From a checkpoint of a small segmentation model: activation relu.
Rows from block 2, named by matrix and row number. Rows with one number belong to one channel. Each number is 128 + 24 x the weight over the matrix's rms, rounded and kept within 0 to 255. All counts start at 0. Numbers have three digits each.
# convs0: first 3x3 conv (model.enc.0.2.convs.0.weight, 48x48x3x3), inputs 30-35, a 3x3 kernel for each
# convs1: second 3x3 conv (model.enc.0.2.convs.1.weight, 48x48x3x3, transposed), outputs 30-35, a 3x3 kernel for each
convs0.1:136138156132119100140124110147137133090127145073133081107145141141119146125149127138128118080095164132119114142129119129110138091080131136155149110165124184146109
convs1.1:118117135127149140086109132128146161119169167119118103108108098169137158095116100118118138118139140138148123137122097188122142150135155139148114137127136115109075
convs0.2:134152162123096097121133126097118084146157125097119127147100130139151148126171121131138133153135129115063113140161128132070103126163142137132135146133153104143125
convs1.2:147141156118112117100104153127142132116071093126149134142076127133086111110142119134139153121174134116132132135161138148168123126121151159130131113179108144130097
convs0.3:129138147122134105154127116118114074126150140132143131107128183140135127147159135135128115116132180144202146119132097129131087147158136142116132151146136108104125
convs1.3:071114118111103123141118117142144120134113085141134124111142135157145120133114132103113116112131128122120092070137170034131099093129133107091091173131142111080104
convs0.4:109121119121119158112120130136172125115134123137118124122147116123170118134131133142111129126113132127160116129149090144134106162085115087128138172164094123125119
convs1.4:142095165113102162148140137112120117106119147139079145107086128080106200138185145140050103158144095145136108121197113179120080134102141151146162132105131130140165
convs0.5:097090091126141095183092191165170101152161120138102132144158155143118114128106122144137128161212074077063135126147144080157154164105159106104120072152108162118162
convs1.5:101093153123082134111046091151152133126101099147135118117126122143130107133145119119139149131120109156112153161174133150137112082088027111113109102087074118143125
convs0.6:118118125137109136142148136113010108095077124120151135119125136120128111093120121124153126148051094099111086124114151156141110117148125114122106112123128114127137
convs1.6:152129137149173154154110122164166184156193161164200156133128120136130118100149135119119147145128119109124110132129125153119177109113125138143136128132143143131133
convs0.7:131126108138166130079125111113157144128108149186186153136147128139132144111110128113114133111119117106096143134136130133159122120136145111180114168118126135125134
convs1.7:124170117154131129170162139131121078123122122116115128135189145147118144129120116134157142146093121134131132084160144097141131117136128137125143143162119150112140
convs0.8:124163137118152124149137131108129125083135156113137104132094104133068095122119134122162104129118126127145145128119132159165145121142151128099136132117134142133104
convs1.8:137108122128079128130121154152124149115146173125129128133125118144108129122065120127133120139125090132119115106123102084103098064118125112124137124126128114094126
convs0.9:114104124113129100105146103146123116128137113144123125122117118128143117130107136123131152146152155102116103128143122098168122199132121113135133107128139093152133
convs1.9:106093098148108122145133142128189110138153103121099115126113131144101120154118103116023087110129113110130133094094162132104150125174135162130129124124138145148146
convs0.10:122102093129138119135118136106120110136179144128132126148147138116119125107112128120116141143166156118132115122140135150142145141148141129148120124105126134144126
convs1.10:107105107073061089149123160118085118116129112143107095115086084131205127136096094143096095144121156116102125142068143114104172132116145107107141132153144145122131
convs0.11:129128131137149126127137149117168129178145077151112129145112125093128138121126138114129119105074125121131134163111143142106170137126121162160085130172134102133126
convs1.11:142095115148094138109117135132143085151106095122105122126143098189190135138160167130140135108161142115142139148099129159123116132123132108141135121098123115077121
convs0.12:150110143115074111106143132090143104150099089121103133128140159138152148161128137136123144124153115114154126119140095146157169121108103132134119141121106128124125
convs1.12:160137129145151138122090112117102125136113128135121137098149088112088094129103134134152175122098121128106109127152151114155119126105106140119147134146154103122146
convs0.13:130120148107097087143102143137151122132109131169099131135154151131150133110125139119124121135154132123143141127143125138149148170137132125138137156109139162113110
convs1.13:147164131109099108066101106124130123082076138133133145135122149155138128157156134120133108120127127139103102131145179126148056091143082144108137116136106160126156
convs0.14:099100118136147125131134124120180087158128144092089110148129119125125112103124146121119153146086137126119106116107084136152171105141095160132140134149110132156142
convs1.14:137138139103139151129119153140137151112136158113105138137140132119098123134146136121127092144161140133156150116143163145153128164140093136140114134132127131115133
convs0.15:114148129125141120145127166137131116135088159104169101151142128145154116129154137130139125130090152123143110150098107117123147107128145118148115139115121137128133
convs1.15:159125118104145143125134122167110160118125159141101160106098119120163109114150128124127155121255104146123144140155132166128127116154123144119104138112130162141139
convs0.16:114126128124095102111136157154122138136145144139151115123097127090000035126099129139126126115115109126109130162142155126132156115161157132126129137117121125141110
convs1.16:128127117154159109111144116124143143140119119142142123102130145065050092132139148093122116106115111132115125120138101125123149140126141148143125160120143136123122
convs0.17:137141103125181150128110135107106140123168164136115112140142134173130153147120120112150124116122147110099151084101125131165087113136119124153123122119143127135126
convs1.17:121123159097091173133118163141152148121159110116124144124128134143100162088120130124126116135168179117081139119090145152123130109102127139136139098106101168145132
convs0.18:129123104107176142170099138135123113127072123183111135172112130112124124137130136114155135161152093125174123132129127153133111095141131177100108149186131121108136
convs1.18:052101139089105157089144152136104110117113139127113120105123111091137121138146145131054151149064189107123134127138076154109064153103101143118106121104072111142079
convs0.19:141194087124062223120103144090139134195121130083105113132119132136142150131132118106178125091102148120113133140120150148155119170154115112135117140168133143110129
convs1.19:124154134128141018184202154136114134160179111132143150150143145126114058133168113161169118181137123102064086102117149129127091155123156114130116131129138144146112
convs0.20:140112118147119104147140133114149106161153126131137134147148145143154123146135145121141142126116139146123129126126101134131127154159123152125129158154125146141123
convs1.20:144083148147121126137092114116105130130092127114120129113102126117074141122118145114131127135161148141135116128158126106198113108153111124129133139127117120149118
convs0.21:114124126131161128122109119128173108106094114112125124161144159153178158129131122116151117122124133134120136127127103153122132115096143129132132135154139126121128
convs1.21:120113126123087117152173151136118122121108112125125107119131135135020091129166132120095105108119106130160111121128104110151094128178143121137102129133107129138124
convs0.22:105087094137136156115112139059164175055121107116128131090126129074103135124143145140134121147156183148136135122108134138129181135119129083145110123147125099133132
convs1.22:156143166098130153153132137139110134122121188127143182134107090140095100158129098124102096154105102126147088141162107128116104118137110144152143094093118121146150
convs0.23:113154151110166167149164160128097142085111146090140108109167108132157122135129124152117143148109125132118118122187130087106137112095100106135098146133140159135143
convs1.23:095042127067095105125085137118097107147188138145111129140115116143114112155151146127126119167056106144112117122124092132020110126135136108089071100066038101101106
convs0.24:123177139179064170085181102121093133158089124084182169119141107144157119126119143112132136119176148091120153104184117147046161140168112127153159165121127112136118
convs1.24:154124193134111146120119131128101133114115085130104101116136116106159106119133106125097112140021150134075170174134124184073098160100105150125108117153096125125104
convs0.25:133114108160103034135120160102099113120193066163126125121121104134143149109134105147118131144179135152225179120151151148162162124116119131099123087093123164166136
convs1.25:108120088203136165147145149152204193154157157137113137133146106099122153107110136123008144108100100115122121124095128095125134100131129129077110146111151128121102